Rows from block 3, named by matrix and row number. Rows with one number belong to one attention dimension. Each number is 128 + 24 x the weight over its row's rms, rounded and kept within 0 to 255. All counts start at 0. Numbers have three digits each. After the name is the row's rms in percent of the matrix's.
# v: window attention query, key and value (stacked) (model.blocks.3.attn.qkv.weight, 144x64, the v third), inputs 0-63
# proj: window attention output (model.blocks.3.attn.proj.weight, 64x48, transposed), outputs 0-63
v.1 076:075125143147121180119153176131106140110152118073148109149116144124126107107126148089139143153113160126108154137121147137151111096129137131117087100156114086146131097098127111186162132111125124
v.2 093:169126139134154099174092129143129102138088155166152163118118154112114128143090128143133132120142113192115117143130116098106148166106122117121146108147168137083113165123115121095091121127172135
v.3 100:166144126109123122111128163139115135121121145121160075122102148118139137114093104120120188169134101122126107111134131122144145110137166150077131136121181120091141116098142116164193133150107150
v.4 095:107120141140157118152141133107110099149098155106114187107162100133134125134109114134117115145141106128144130151182138156105059162114133113147097130104101156106152183140123128137122107168150109
v.5 124:117157127132144090113151161122133167145126115142130130105099137136086121117133137188103121135142127111117148123103112129111139101140133113137088161118158097166117135130168163166091169087104076
v.6 097:121133121122119111136176113151108129122189063093112104112118169164128103124166125146115168142117128148139107101117114154139144067151152117121109148122134163104113130138151152165103141114140148
v.7 071:141143126121138158162133161119099120147102107123143186146083153152116150130105142105102116119132122143136116151142124146132082157173160105113104120127098160106145135108096092184145099119171130
v.8 077:098119112153106173137100109161142149099148159099109076148113084105138128112097128111141127142098146123102118151104108118158121104148087181118116151148111082167116153134106148098106120124136135
v.9 089:110142145133135120130151107114083093079103143098120149140145113119122123147134150139144142142102180129138154084174167145129150120102111109103103078170157168133120142124139104122133104174110107
v.10 086:129104142118137082123142175114089173126121129158151104138088166147140121138140142112126106140136121105101104128148114149096092167149151135143117185106111157144092134116139165170136119162106104
v.11 101:115132114161098111113172106146096157153137078089134137091153093153121115139128109103105134140151129121169111109122141136135125053128149128083083111147103146112118093109149150138111123130140149
v.12 113:128156122153159142156148157098101082155100130147129141132142129150128159145114117061153124122149154097119154155117098097117110159106127136142141081114077141149126140123113110115107081093143105
v.13 110:161155082118123144108157150126130124167130128109087098105110087139096129123162138179114120127138125091164141107127109094101111090130148108143151115128146105119162132143164130109151171106092163
v.14 077:136138132108147182138150145077151122113159104106123116137108105127122158111128138070136130190092145129170100139120127110139080112147122132130160132116104135112157145143105071133155110113146115
v.15 123:131100126146096124177134131132081068128114129102156119136158105156127113140135125108127100163113136132158121129180125133122086083147117123154133128105135165114112111165154091155136112178106149
v.16 083:135118099126136073121115155138092082113133150149135155149119159123127151146132125125140116141097164158129133107119063127123138098154109110159162189097126157131093106119112129115099134156109095
v.17 127:168088126115143127149128143092142103129109116129143134087166149119122145145114137086127126139122125122129149142163141162134104170132154105170123132089044134148153146177103137126135096140130146
v.18 077:068163152099137147128159145115091097104133163094101138173131141145156133119132161104151111144097140117103125127172116125141162132136151098117152117150155139128140127102124079160173128151105119
v.19 096:153129130092132162092113068123184158116144114122131127137084092128137131139168146142102112145101112108153094142151161140151101139138091131146129141128129154093149178155131151133100128094149145
v.20 085:130116138152113134130118142152133115127139140110108072108145110114132079087122132165114137179101101133130115129125128132113090099118125164148146167122171094119161122141159126129155181178086135
v.21 074:122113080147074159103141141160100154125144115133113102079120114138134124154139110163091139172112110092087117121104158117120102084140137117135118144165105092161122102126164136139126129158105124
v.22 079:155154152116111161146154126125115135145142053112121089137142138144118129078126142082136156140132126138174143112135135137163126151132145159093186122133163136079147119121139137115147153107094137
v.23 103:122129106133132106115121122121106109089141143099156125126130138099114140153093139099145166147084178142119153116109144160141152070138119121111124158138119100179086075119083115140121120163119110
v.24 105:089113169140128119182123140115107100116130146097154110112183127142129103131148147125133148109134142104112182142170177147115125158110147093158116139154128135137123136165161109177155146135133151
v.25 093:102129104166109121093185153179115124151150119136104142125137099157183142112146120125140113145148127108127101123110058089122126094137130124157136108135123136130147120110169165128145162091135121
v.26 110:150096143148116116108111083140146117104098144133148158136170105103173105139112121105160114116119130140162122119160166175150118103129126116126090112103084162142149116145103150111152114170155169
v.27 114:121082149161138103159081107143102099104139119129136132181128123122182097159135132111135170088131143125127122145156137146137107167136109116166122129120108182088132158127141112138138119151159156
v.28 096:160122132131143163109120137137145163112137119168127162118116152136171138114146115113142127092143117128122125130116154114121110164142176101120137106166101159101164125094116144130155125069201152
v.29 094:122127131129146107140114130082114175101158112113178071174114121137106143147123127122132172118142126066118155138144143146141131140133105161112089100119118137159087166147159117144113115101117137
v.30 094:177134117108132093147109153117141127149153143134114115126085148116112156128109133142144102114123132155116112114131045101101174138166114133134161150101153140133120152172101122090085132108134146
v.31 096:157144171163141130105165106126123116117091138128138167110110146155144122117104137089117123113109134102105129152128107179161137192082147115098117125154143170130182151125126135123133135144165129
v.32 105:129109139118123153120199086126156114132177079131097109104132127147145129104178119106105141124129115092154107134092122106145130118124173142122170146111102147107144153138161150116153142102149145
v.33 130:088134126153145125118133141115118143129169129123107151160128090123143132142103125142162120170147129130145097147133095086088087118136079139162148122119123140126115177112154123095079126090151080
v.34 092:155118113124115113149144131148142133158170128108090114082114107153133145104132111155101152134136089148124083131120067096111138110149123145114117130130122153090144183135135151105110115103168180
v.35 103:208125111144125121095127151105125150098140094161179129136107148114113177120085114108134170140111131115128149119099101133156151115132105136086138072136128128147120133115128119090105130104128120
v.36 116:191126114075138131094122160122150102130098149164136084128155163113124138090124100135159115136134107147153157119172123111119141127137129131136142115077119135116125121107133179108147120128069113
v.37 094:134124149123127121146077148092148132129091116132150112166158090132131148113113152061133142111118134124137138140149142141173162166133111104134112090148100122121165114132101074135164135134118174
v.38 104:159133104139146105166137108122134133125131113127128170109138100148121134129165136166148113086115141121144146093139153156126130097140167067112104072144160111143149115164119099163116161126132174
v.39 095:086128151138148123115126131130114142101156114123137138148114178110108113107145117185154128096142146128108173093107153141107155109105137138120130105157198110156100124119131123162097158089143099
v.40 085:081132117115143110075142110112129102100156131096116116175140151083132128151126144100150164110126182085126155109136130134150204119121120107140134130102093118166104132124106134112124127110132129
v.41 114:068146149134130148133125144138128116093139125131149125189125137105123124114119145113179141139134169187148121131114120084129143131141110117148145129156167112103107141107127095133144188108168096
v.42 121:149174122140179109115098139088159140125117170183161115126148148131114129136130072129154103099157120088127149155101148110102130151091175117120136134107145134135099125122124134114100153093130128
v.43 110:098153134165120152130191126135100096103141097128104164089151140132114131144135093134095156157119132124133137132088130121116089103145153120122119160135102128131117150108157125148141142173118054
v.44 094:153104174162138111130129153117100102131110104127185125173114160158145140099105132063144157124130128126135140161135091156156127120122097162144128108115119174128122137106139140152126111083155149
v.45 112:096125138132119141174147103161106082151101122152115139156108120138133110121157130149105087120133127131143112136118114098125107119155126156144168172099181118110132104139158099169167144151105078
v.46 111:126111124128106152097100129108117134093155134129148118162132125119159143130119097120126106103108111089124160129142113163153096115152103142133091106076061158170150124143126102129150093171098109
v.47 106:113110133134119155157167121153110120102141120096152167138114136150088128135161162149110126133158153148136136128118108076123106131130126140137138106168167140090112170131177124115136136067180133
proj.1 076:131105144083149142112139078153123112159120162151133166125118116181131129107135142186122140114134128127102134119111133130118144104182094107156171126094132169146128167171115126143097123115119155
proj.2 091:116154125155100118127116141070161139144154102098110135133139125108169056138153126078137108138136124087163142152145127139131116137078154113109103126090120080158152134134133128120152119146131121
proj.3 095:101123142138085111112153115123097127165147166132095146134122081119141132139122155075126091144105165135134134113100135136122104137166136100169137117128177179113123143122123147133084108122179123
proj.4 088:123128110146163139148064135097169156146107098140128131107116161103140142120141083127108098051182135117103144128105155145130153096096109113138127142108090115149132118135131121141144109138130142
proj.5 128:111076151103146144144153087174103138102130118092150116139114128126160126124138162092138137147117123133085135134157109160131173109141119136137186147144120150124100106128124082109145150095080140
proj.6 101:089117153116155161089165139139091128128094168118164144116134124140140187108115152142110129163119138148086088103128177112135132115132090103116133139174128157124130145150119129120146146152103092
proj.7 066:100127106117141077122133116123144129150166124141154158104145135144124100117153089149125115109162118139078118105118176152111145081113181097143105117099113126134185121182132143116110127127122140
proj.8 081:146152155134111148112160144097119107118077171123109142125139128142097157123129144150100174112115105127181136105133101108121144208136120159130141136112148147150138169143111131144107142092144101
proj.9 090:151154161154133180138118138102165134159086129122120089122132111174158128127135131174112126145170167100130115182106091123109104111155105123138164167122105114103127122125125152115141119140139161
proj.10 106:122086097145147131148138098180122152136148086111119121139139137104109154143120123081137122138145172125124154119107126128125194077147125112167121140101124144106132128164094123104120152081112160
proj.11 097:116168139134147144129135126121145093123091161161134119124091177120132144106149157122113131147156176157095114117140170106123123122120100119110163145161133180097101138143113095135119130196120125
proj.12 114:156153117120115101153063135116163164147191137137114143114148152147161077131129120161133124113138113167142136153165150112136162106114125147123138106102113106139148169126086133125143108159134152
proj.13 103:129135169133102134163119136129090116096130148161166100129134098123163121093124147074105136126114102185088128165127140119155119145123103108125153117145128128113102063094139097120134135134147100
proj.14 071:115131100121105088119125110157107151158146166170146153113130131158099117121158103173081103093099110149139155100139157091108130113108109149170103124133126121128126143106089163170113151117146114
proj.15 129:141151117129144115093118115107161168142078100157145129102151154105139166089129092139096121114109152119087134155096158129119128099108111098142096117106104170073149123119118149134133159156137121
proj.16 074:115140109153120133118145140116138179140094076084148093139166135117130139137104089140137110146100127140141120120126135100137172110095163109122105075127134130087132202105119125128143124121098136
proj.17 126:123133087142199102108075138147142141136153125137111142137126150121164145134095083134126106074176113138100123111133127138118139080111136123151106092097130110118132109115130150114161102103155126
proj.18 068:156127156130114152114117098115114175165125110138128142101143090148117117172112117195102128174138126140114150152072121114136129131184123117160126139122116138105136158141121149159082123103135151
proj.19 109:101113117149142143148150151139090105108113137108147141134133145139102169081162106108100135101091126134145122101131137117122129131103116170157105157157128118146128031112138120132122177129120120
proj.20 084:137107152129107129115128108115102137115083124145135144133108099114132178136142138099108136086102135111112150125090087154148110174145068093135135114125129176122091097102170106143120138098150112
proj.21 073:103121160086146136161166123154122088111094139132154121143122146135122151098122146088112176114114163160088099131127121142122108118177120092119141139097151162086098142145105105119113115095138153
proj.22 073:126143129146086115067125111144109137122157166181133175141081078157135151133145133167113109150104140134140106099133115140137121129164099129124102122151146129157131087121134131148104170144159114
proj.23 106:122146115131144153104169133113170131164063138111113099126133121165129121145114132181134128127141130099127131102114083097111135130119141116127148117101156163117107220132131146130147106112137125
proj.24 113:145093124092148154099093108126176155147118091147157143118122107139148139103095124168126138121162113104088117127082138147155118105163106106134104150097086133139143095154148134124180149142127121
proj.25 088:143124147094117126157094106150103143129120128133160130135109178101112134107123135133115128145107150176159113120112179107152153135141095156111165114155114150100079135145095082162084134140101143
proj.26 109:157152096160174147131090151117152099156099128127107098118118170111109165128111083153127099092169134084156126101089135126116115140100110150121123117145130116119112108143147166119139087151151122
proj.27 114:157107103129134135128110168114162143164105082133130115091134148134108154095096118130121105103124116089133095119078139125144119136105110098127081134114115094171173114156123163092152156150132112
proj.28 097:128133111112105097155120129147124086140206151110144143151126112128096099112126119139156135134170099136154106087123181135152106129135153142114119124133128079171126092170129122140145101159117128
proj.29 092:157084115125142162120141129179128132149115134138095122105136132151139150099105157112150148125110141117130104144153123110107161115165105150168134172104127125165146122124054152097137178110147126
proj.30 089:141148111163119118114140125121099149094150108117122127135166112118155094175129133071113127169108086130165138157150142099117158135086166138107102113121128097117137153105105133119138145089107077
proj.31 102:138114111158145151155086153123129118175164120121126145116100126142158118160187111145145100112160132104153099089100133147093125111148106157130142159135115107131139069152108086093123126137127142
proj.32 104:090122116113112106115091159140073140128154175149157146129113143108113154122140149136136118127148120194136110073127163108143108140154084138144108108185112133129118098125109102148114133145147112
proj.33 123:145129134124108130159128109124140158126100109144139114100106160120115103094153138113102137109093126132154153144143141103143165137093092151106136158107105091175104173122069105174126164114100138
proj.34 091:093156165138110124111131159088103108100116165120149156125154143104125112137140152070098133123142103169160103121145199103130120157102128127112127132147112121144140133136114123145126140143137060
proj.35 100:129141109149123117120146127174117108147131158114104118140124143151161085123152143105147107128097141115168082130180120117069126098136132151142150126117162101130108134104050144106118132122159122
proj.36 110:134154140161108122110112106127109153097149135074090133158154114083154151122098102103159096121104150162135161143137110142166135117141137146159135067124161125133130108081140153129143102127148137
proj.37 097:191125129140130110101104115164141112133159105161109149112126133158116100177097118163097102135111105102128115132130106126108114132129153144158103132125148109108145075102158185108125159148158107
proj.38 108:139125124109169131132120131154142127128114133127165097124131113137147104123091146145104149162170096103090098174125135141107101125098135102110168148161111133092090078138145133103159115171128087
proj.39 089:136089122093126153130168102149117121118123129110136107147121076148146121099122179154173177173119126077121133149141107140126141123163137126108144175120113121156109169139121116134145120124081155
proj.40 078:136118105128167174132113162126098143144121136130092085102115142161144144140088168169135122180144102140136129084116090073140157146145129140146127121133148117137132180102124124114148096107128141
proj.41 115:146101153101082126113138088133133156169111121140152140101110094149114090105154155188110123175090117078155144105105118108142121160123130140129115144104125108157134142142151126163121156132096135
proj.42 124:153102085125113128164105128136135128143192110093104127135125093099152084128120149104173150140147109123137147127173115138147128119127148142148132142139142108140109102093113099132198094164134128
proj.43 113:075125147087130109147115128117143156157083139122162124113094140135151124097157151149133129094154170168086103101138130136134105095139102111124167115138118146112112168135110095150125090123110167
proj.44 100:153115109138123134092111123139140140162148121119129150114153155135142121103132109157154079109084132118154106098120179125118182093122105168136114127111120109167158133149082151106129176169125124
proj.45 114:116107131086074077124126111113131189120124097135159122114135128099103147108145118142140124144084136130098154146101124163147118161120138117117105098148091166108151119125163111129087152122100161
proj.46 111:164108091131166131153118127173117116134093116126110112113149161127097182114112077141147132068115129127106107147120142121104120099162127138156122115135132135108148146119083181103112102094125143
proj.47 105:106133164100097118112149121115118141148126156150167133124146113136136117058168145153158158154112105122133109139137175115140117134138115138124135135096083114163165120147117084166112168153095137